config = dict(
    objective='edm',
    cond_dim=256,
    weight_standardization=False,
    dropout=0.05,
)
Rows from block 10 of a small class-conditioned image diffusion model, named by matrix and row number. Each number is 128 + 24 x the weight over its row's rms, rounded and kept within 0 to 255. All counts start at 0. Numbers have three digits each.
After each channel's rows are labels from the 100 images, of 14976 (inputs lightly noised), where the channel reaches its highest value: "colour at peak" is the nearest of a few named colours to the mean colour under the peak; "strongest on" is what is common among them. Only what is clearly more common there than usual is listed. The data: pixel-art sprites of 400 made-up characters on tiled backdrops.
# convs0: first 3x3 conv (model.decb.0.0.convs.0.weight, 128x256x3x3, each kernel summed), inputs 215-255

convs0.25:144119119142115129115127125123131138138128045098098135140102130147056163151140012148125137083147099135102145107123107138130
colour at peak: black
strongest on: white; green

convs0.112:159122143145138139104093134109131130125159146129138160112078147157114141131056186122115129148073137110152136129143146016098
colour at peak: green; cyan
strongest on: teal

convs0.106:132117127085128148103146126127091157125122164131106087135118114121134100084145104161111098141129159144131110133110116154122
colour at peak: red
strongest on: black; red

convs0.90:140140115099090148117144157078115150113164129098113087103123118151098145144100125095138089117164115114093155117091077149159
colour at peak: black
strongest on: large; grey; upper left

convs0.39:167123137151132130112089144136137123114152113129122148119132134125142148169131105120117182128112103086123116111124171177176
colour at peak: pink; white
strongest on: black; teal

convs0.103:147121121124123125168127127144127166148127044155137134151146139136105136150097138142135169145140136156111161147117163129091
colour at peak: green
strongest on: green; red

convs0.19:102138125168170165149111121152152122151097092142124179120111132113131120120183147165125150141140158137143115150174137165109
colour at peak: orange
strongest on: orange

convs0.87:124132109130091099101138125107134145107177116117142143144145118163117122153114119097136124116139140125105155126135088144157
colour at peak: brown; black
strongest on: large; grey; teal

convs0.47:118161121074119153113096118113155117159134032135174126115106137157098135137088125109106134048134104138103166108070126144117
colour at peak: green
strongest on: green; red

convs0.99:145138127134144125167118105146149149126125041135118127159134139145127153143129094131134149083129142141146127145131198158085
colour at peak: red
strongest on: red; brown

convs0.41:179140131119126135110116112097139138128152035106121082111115146161109172163108099097102117101152118101139171118105149142108
colour at peak: red
strongest on: red; brown

convs0.1:116118128141150128099127104092148135118108119130096077117113129134097144125099149147114109125151124104110109148144061117110
colour at peak: grey
strongest on: large; green

convs0.17:110078139103118119128115082162123124116107134126112118156128124116063103120094140106055087126139114116104140146133104163105
colour at peak: green
strongest on: green

convs0.9:095135095188161145132111104139143129146097102136108206155125130103141115111171140160117137151121156143122106151196096148101
colour at peak: grey
strongest on: red; large

convs0.55:176141152086110102148151132125130143117184141111137084120100138155131170167098114104132120127170126140154176109089129103186
colour at peak: white
strongest on: grey; white

convs0.93:127086125101093109109120094153095109089143153141168142140103115145112137135065160109077055126138124084126145127126095110099
colour at peak: green
strongest on: teal

convs0.10:132134112147119159133125130100131125100132125079134131128137120149095142145113048159107121106160132125105139120128033123143
colour at peak: black
strongest on: grey

convs0.63:173104134098124120114112165115117129120133120141168118116123144131098162146093137104108116102163114111125120103069124108134
colour at peak: brown
strongest on: grey

convs0.32:167128155080119099155154130118117129132163141128145080105094126159129179182091102113123117122157106138156170107088135101187
colour at peak: purple
strongest on: purple; red

convs0.31:111132123181130146122137122168143127133116148168136236137159135102133100113161167169121152158136150149132134159192128143092
colour at peak: brown; orange
strongest on: orange

convs0.4:053122125106140142162098126177157127159098102144088097145149128121107075107180090146066174095122129129118124125120111229104
colour at peak: green
strongest on: green; orange

convs0.8:140115105193185110149105130166139125122151117139115166069133170146141127163106162116175141139118080151125112128176190116143
colour at peak: green
strongest on: yellow; teal

convs0.84:142141153072103205102115149099095156135136140115076079127113142138132130117103143089116090123127126096201120121082164151119
colour at peak: brown
strongest on: black

convs0.30:138136135112121130127112076084107097095118130119208132099158125093143144101104130140122113151114158074136144121141114082078
colour at peak: pink
strongest on: pink

convs0.40:099101101135126127112087085138111114126129121136100154171116107093114093081140119112111164124111076094125091119134160179111
colour at peak: pink
strongest on: teal; blue

convs0.15:119132112090131147095113103113102140125122126103137142098092102118121117107146122172085075175113159120147118153123119073097
colour at peak: green
strongest on: teal

convs0.20:125145131132146091152128135129165154141112116155146121121127112150127147135162081164178207094110129147119096140115147144124
colour at peak: red
strongest on: red

convs0.23:090156161119112189142133164111122128140126183128171082132145126115146085085149174156163101172112171132158108165113139089112
colour at peak: green
strongest on: green

convs0.7:069154117112141147101129135123143136116100076138125093122152121109096105092141097130085151116147134103115117122107108147094
colour at peak: brown
strongest on: large; orange; grey

convs0.70:143109138123101127129148118115117141129183121123100133155124137129099137158088127088074075133140114095157117110134102095149
colour at peak: black
strongest on: large; green; teal

convs0.64:096107096132104085122109111086101145105161090089108098127105107136101130106138094087147076133151113148060143095107061130158
colour at peak: black
strongest on: teal

convs0.44:190125097121130120085120090070132144152152049116145094135118144163109176178154114143097094097146150112090183143099099159178
colour at peak: red
strongest on: red; black

convs0.81:070129133131132114141092127109171109148124152166156157133164107093135092098140145145142151110112135132079112112136144185093
colour at peak: pink
strongest on: large; green; teal

convs0.53:154147135066118121137136132120131123121140174149129093124132139147125140186104085071143112122144122128154170096065122139208
colour at peak: blue
strongest on: blue

convs0.56:102119109153169107121085118162138116137145092146137133111123133141124126130124108148140146101112117111129125115140124156184
colour at peak: pink
strongest on: large; grey; green

convs0.60:166128129113132104129156175129122162132198124128142094139134150172131158160125126139107124124156143123107177139118113149179
colour at peak: green
strongest on: teal

convs0.107:130122148121106144156127179093165133107116190123107135134087118102147110143126171109156134128068115156142043121142122132122
colour at peak: purple
strongest on: purple; red

convs0.27:141058145156149095105113083126128087128097106119061160116109130113128137132143099123088151100121086117091109104139144124127
colour at peak: green
strongest on: lower right; teal

convs0.3:110110118124114180132109135138159134148105113131110103114106166142122110134107175135134100112114111107104133151117128146088
colour at peak: brown
strongest on: orange; teal

convs0.124:131122155142130147135172136085129139139165206182111123176123141133177148136113149097126055160144131143140132154154141147164
colour at peak: red
strongest on: red

convs0.29:105164133128082145188120170120157161135109129138124119101142126129155126129132128128179159136129117139142102121141164096099
colour at peak: brown
strongest on: orange

convs0.59:167139134066133116150140141103122139133172114143126086124098122144111162166101102103130112100145114127148179103083125164186
colour at peak: blue
strongest on: blue

convs0.72:127170147141116115135157124130114114129146114133132153199101116107123088105119110127138107115123136133096071132138106139119
colour at peak: grey
strongest on: purple

convs0.38:148142112105150118135081185145168171117154128094127136126146114166116128149139058135151158145128138161144099099105115141119
colour at peak: red; purple
strongest on: red; purple

convs0.12:104082136119116121121104111128117094104101127089061140119120118111130130115124125134113144153114099111095102109135095111107
colour at peak: brown
strongest on: lower right; white; grey

convs0.14:102144122157161094162115099150132105132101088140114154103107137097143117118117126123112158094125106115114095138151157145117
colour at peak: brown
strongest on: orange

convs0.94:143132109103092147110141152064099150114173123099117095108128127153096139141120115093131096125162122115086157114100069158161
colour at peak: black
strongest on: large; white; grey

convs0.57:090092113126129122111086108129110119100117140144101157137116117093140074084133131117110145135095079082118080110140134130090
colour at peak: white
strongest on: teal; grey

convs0.21:129110096144145138111128113145125120145118090105088136131129115111126138101142116132110115126139114110143108123152133153096
colour at peak: brown
strongest on: yellow; orange

convs0.119:101113133115077135138093107132134141125111115155134105142128133141141103120116148126158105142100133138105134120138122111109
colour at peak: grey
strongest on: blue

convs0.67:105146131104128160137128147116128128147146158114107122124111111105154122109115163099149176143150128127144139118089150137112
colour at peak: brown
strongest on: large; white; orange

convs0.5:143124122115116107099114109160156127144126066066150124157127134142086163127149104180127120074160120106117183119081075172149
colour at peak: black
strongest on: green; teal

convs0.2:149105111130137125126084102113133107115057126109106141091098128127124105108120139091119114118087076128113105110144129128094
colour at peak: green
strongest on: teal; grey; green